{"train_examples": 101725, "color_jitter": 0.2, "encoder_activation": "relu", "encoder_depths": [2, 3, 3], "encoder_kernel_size": 3, "encoder_avg_pool_shortcut": true, "loss": "mse", "optimizer": "muon", "orthogonalizer": "newton_schulz_5", "batch_size": 128, "final_lr_fraction": 0.05, "adamw_weight_decay_other_params": 0}
Rows from block 4 of the encoder of a small image VQ-VAE, named by matrix and row number. Rows with one number belong to one channel. Each number is 128 + 24 x the weight over its row's rms, rounded and kept within 0 to 255. All counts start at 0.
Before each channel's rows are labels from the 100 images, of 14976, where the channel reaches its highest value: "colour at peak" is the nearest of a few named colours to the mean colour under the peak. Only what is clearly more common there than usual is listed. The data: cartoon faces.
# convs1: grouped (8 groups) 3x3 conv (encoder.blocks.4.convs.1.weight, 168x21x3x3, each kernel summed), inputs within the group 0-20
# convs2: expand pointwise conv (encoder.blocks.4.convs.2.weight, 336x168x1x1, transposed), outputs 0-67

colour at peak: blue
convs1.143 [ 95 101 123 149  72 115 134 133 160 125 149 124 145 132 154 176 124 167 115 133 132]
convs2.143 [152  91 153  97 175  71 148  81 102 124 139 143 114 108 124 154 139 131 150 127 134 166 149 169  87  83 151 104 118 175 159 117 100 152 116 117 180 101  81 110 137 134  99 140  96 159 151 130 112 133 124 141  85 145 104 141  84 113 106 115 111 106 147 142 147 115 142 128]

colour at peak: pink
convs1.12 [101 121 125 146 159  84 131 154 147 127 139 165  98 142 161 127 121 103  87 130  97]
convs2.12 [172 140  98 160 122 114 140 116 139 190 160 119 129 144 134 117  86  96 171  88 128 114 135  73 146 173 141 119 159 149 148 125 112 149 128 141  94 113 166 135 136 120  84 115 119 173 128 132 148 185 133 106 148 130 146 142 120 141 161 136 121 141 163 130 142 165 150  84]

colour at peak: pink
convs1.39 [150 113 145 112 168 112  87 145 148 122 102 122 106 142 147 113 187 148 107 122 143]
convs2.39 [130 152 101 110 126 102 122 148 134 100 105  79  99 141 136 134 136 175 100 149  93 112 131  98 128  81 175 155 131 117 145 107 142 125 119 107 168  91 136 141 127 128 113 102 129 165 133 155  76 152 116 121 122 134 116 150 136 111 137  86 178 173 123 139  92 151 135 168]

colour at peak: brown
convs1.68 [194 113 145  86 107 100 130 110 121 103 103 131 135 121 163 129 116 156 114 132 135]
convs2.68 [122 146 115  95 120 153 139 111 123 124 161 105 130 114 138 125 145  80 128  92 147 116 140 135 103 173 129 119 105 175 129 138  71 141 126  88 163 172 109 112 117 127 140 132 101 161 114 124 111 124 135 131 155 138 151 114 162  84 162 117  87 138  93 123 132 110 115 100]

colour at peak: blue
convs1.138 [119 114 139 137 139 133 146 148 152 182 158 162  98  86 114 155 112 158 119 141 138]
convs2.138 [110 129 127  74 102 150 110  81 101 138 112 104 102  98 123 108 136 118  79 142  94  92 100 145 130 113 123 119 135 132  81 113 142 158 133 156  44 111 123 121 130  68 132 115  94  75 104 108 142 166 132 189  96 118 118 115 166 109 132 135 124 127 100 129 151 132 159 144]

colour at peak: brown
convs1.86 [129  99 108 124 152 190 141 131  68 136 138 144 135 124  88 128 139 141 112 116 134]
convs2.86 [110 128 104 110 154 151 127 136 137 168 147  84 139 184 133 163 153 135 143 164 139 131 120  73 113 153  91 108 152 107  99 111 135 108 133 137 152 117 136 148 113 170 113  68 141 178 150  84 106 136 125 101 148 152 124 145 136 129 202 105 136 129 160 143 100 126 181 143]

colour at peak: grey
convs1.7 [126 128 122  95 113 150 158 163 180 130 131 120 146 184 137 120 134 128 102 146 102]
convs2.7 [ 95 127 158 154 172 123 130 110 159 147 158  72 146 163 130 159 112 108 133 125  98 160 167 152 135 162 169 162  94 132 173 153 122 177 100 143 126 119 166 140 148 158 126 110 120 106 145 143 128 120 133 121 150 134 125 162 102 139 125 117 106 142 105 139 165 100 148 168]

colour at peak: pink
convs1.9 [152 124 104 164 112  60 136 116  90 155 147 137 112 119 126  96 127 117 132 110 139]
convs2.9 [145 130 155  97  98  88 127 119  92 189 111 173 123 138 128 153 108 117 150 112 119 169 146 115 133 119  86 151  95 115 152 143 180 105 101 116 110 171  73 128 121 126 108 125 142 125  95 155  80 150 121 135 137 134 135 135 142 181 108 166 107 111 191 156 108 139 134  94]

colour at peak: pink
convs1.88 [116 104 147 160  71 122 131 123 116 145 195 137 122 111 113 153 130 128 115 109 132]
convs2.88 [109 133 130 152 115 167 127 179 103  67 115 120 117 135 131  89 157 116 162 144 112 121 154 109 119 137 145 145  85 124 135 130 121 106 136 140 139 199  96 134 129 122 173  99 143  99 158 108 165 135 132 126 114 143 166 162 122 102 131 152 112 103 135 129  88 147  95 138]

colour at peak: yellow
convs1.91 [146 126 102 105 123  80 128  85 158 123 145 121  86 161 165 128 105 147 117 133 127]
convs2.91 [153 152 146 161 208 109 126 113 121 183 126 131  79 147 126 141 166 141 157 100 171 107 145 165 152 121  84 121 138 145  99 178 146 153 157 124 145 170 130 101 121  71 109 176 112 108 168 143 169  98 136 137 124 130 142  97 114 148  92 104 131 137  74 125 138 142 132  91]

colour at peak: brown; black
convs1.73 [139 147 120 132 109 157 151 127 178  86  97 126 128 131 100 119 127 156 143  78 118]
convs2.73 [171 122 120 146 129  85 151  70 112 117 136 112  98 154 131 127 102 145 145 206 135 131 180 149 145  73  68 136 186 117 179  66 115  65  68  90 109 131 126 137 100 136 148  84 151 138 112 126 112 100 133 129 115 155 135 122 127 114 118 145 112 143 172 122 138 130  96 149]

colour at peak: pink
convs1.29 [122  97 147 119 106 103 123 101 150 146 109  84 126 179  93 128 109 107 134 115 157]
convs2.29 [ 82 135 107 165  83  89  90 115 134 137 119 128 117 137 134 146 124 175  79  65 123 129 200 116 114  90 132 129 107 161 133 111 134 138 113 132 113 113 119 152 115  87 117 151 140  87 143 131 113 145 123 122 150 145 113 158 136 114 110 119 109 145 158 116 123  97 146 148]

colour at peak: grey
convs1.127 [ 90 148  81  96 144 162 136 164 157  99 105 145 112 119 121 155 130 137 132 146 141]
convs2.127 [ 79 128 101 154 173  79 147 123 119 126 158 111 138 156 121 142 107 162 104 121 102 113 110 150 175  91 131 122 127 170 117 128 131 137 138 103  92 151 141 148 120 121 164 108 124 147 124 124 156 141 129 180 134 121 125 128 159 199 116 162  99 118 108 107 138 115 117 180]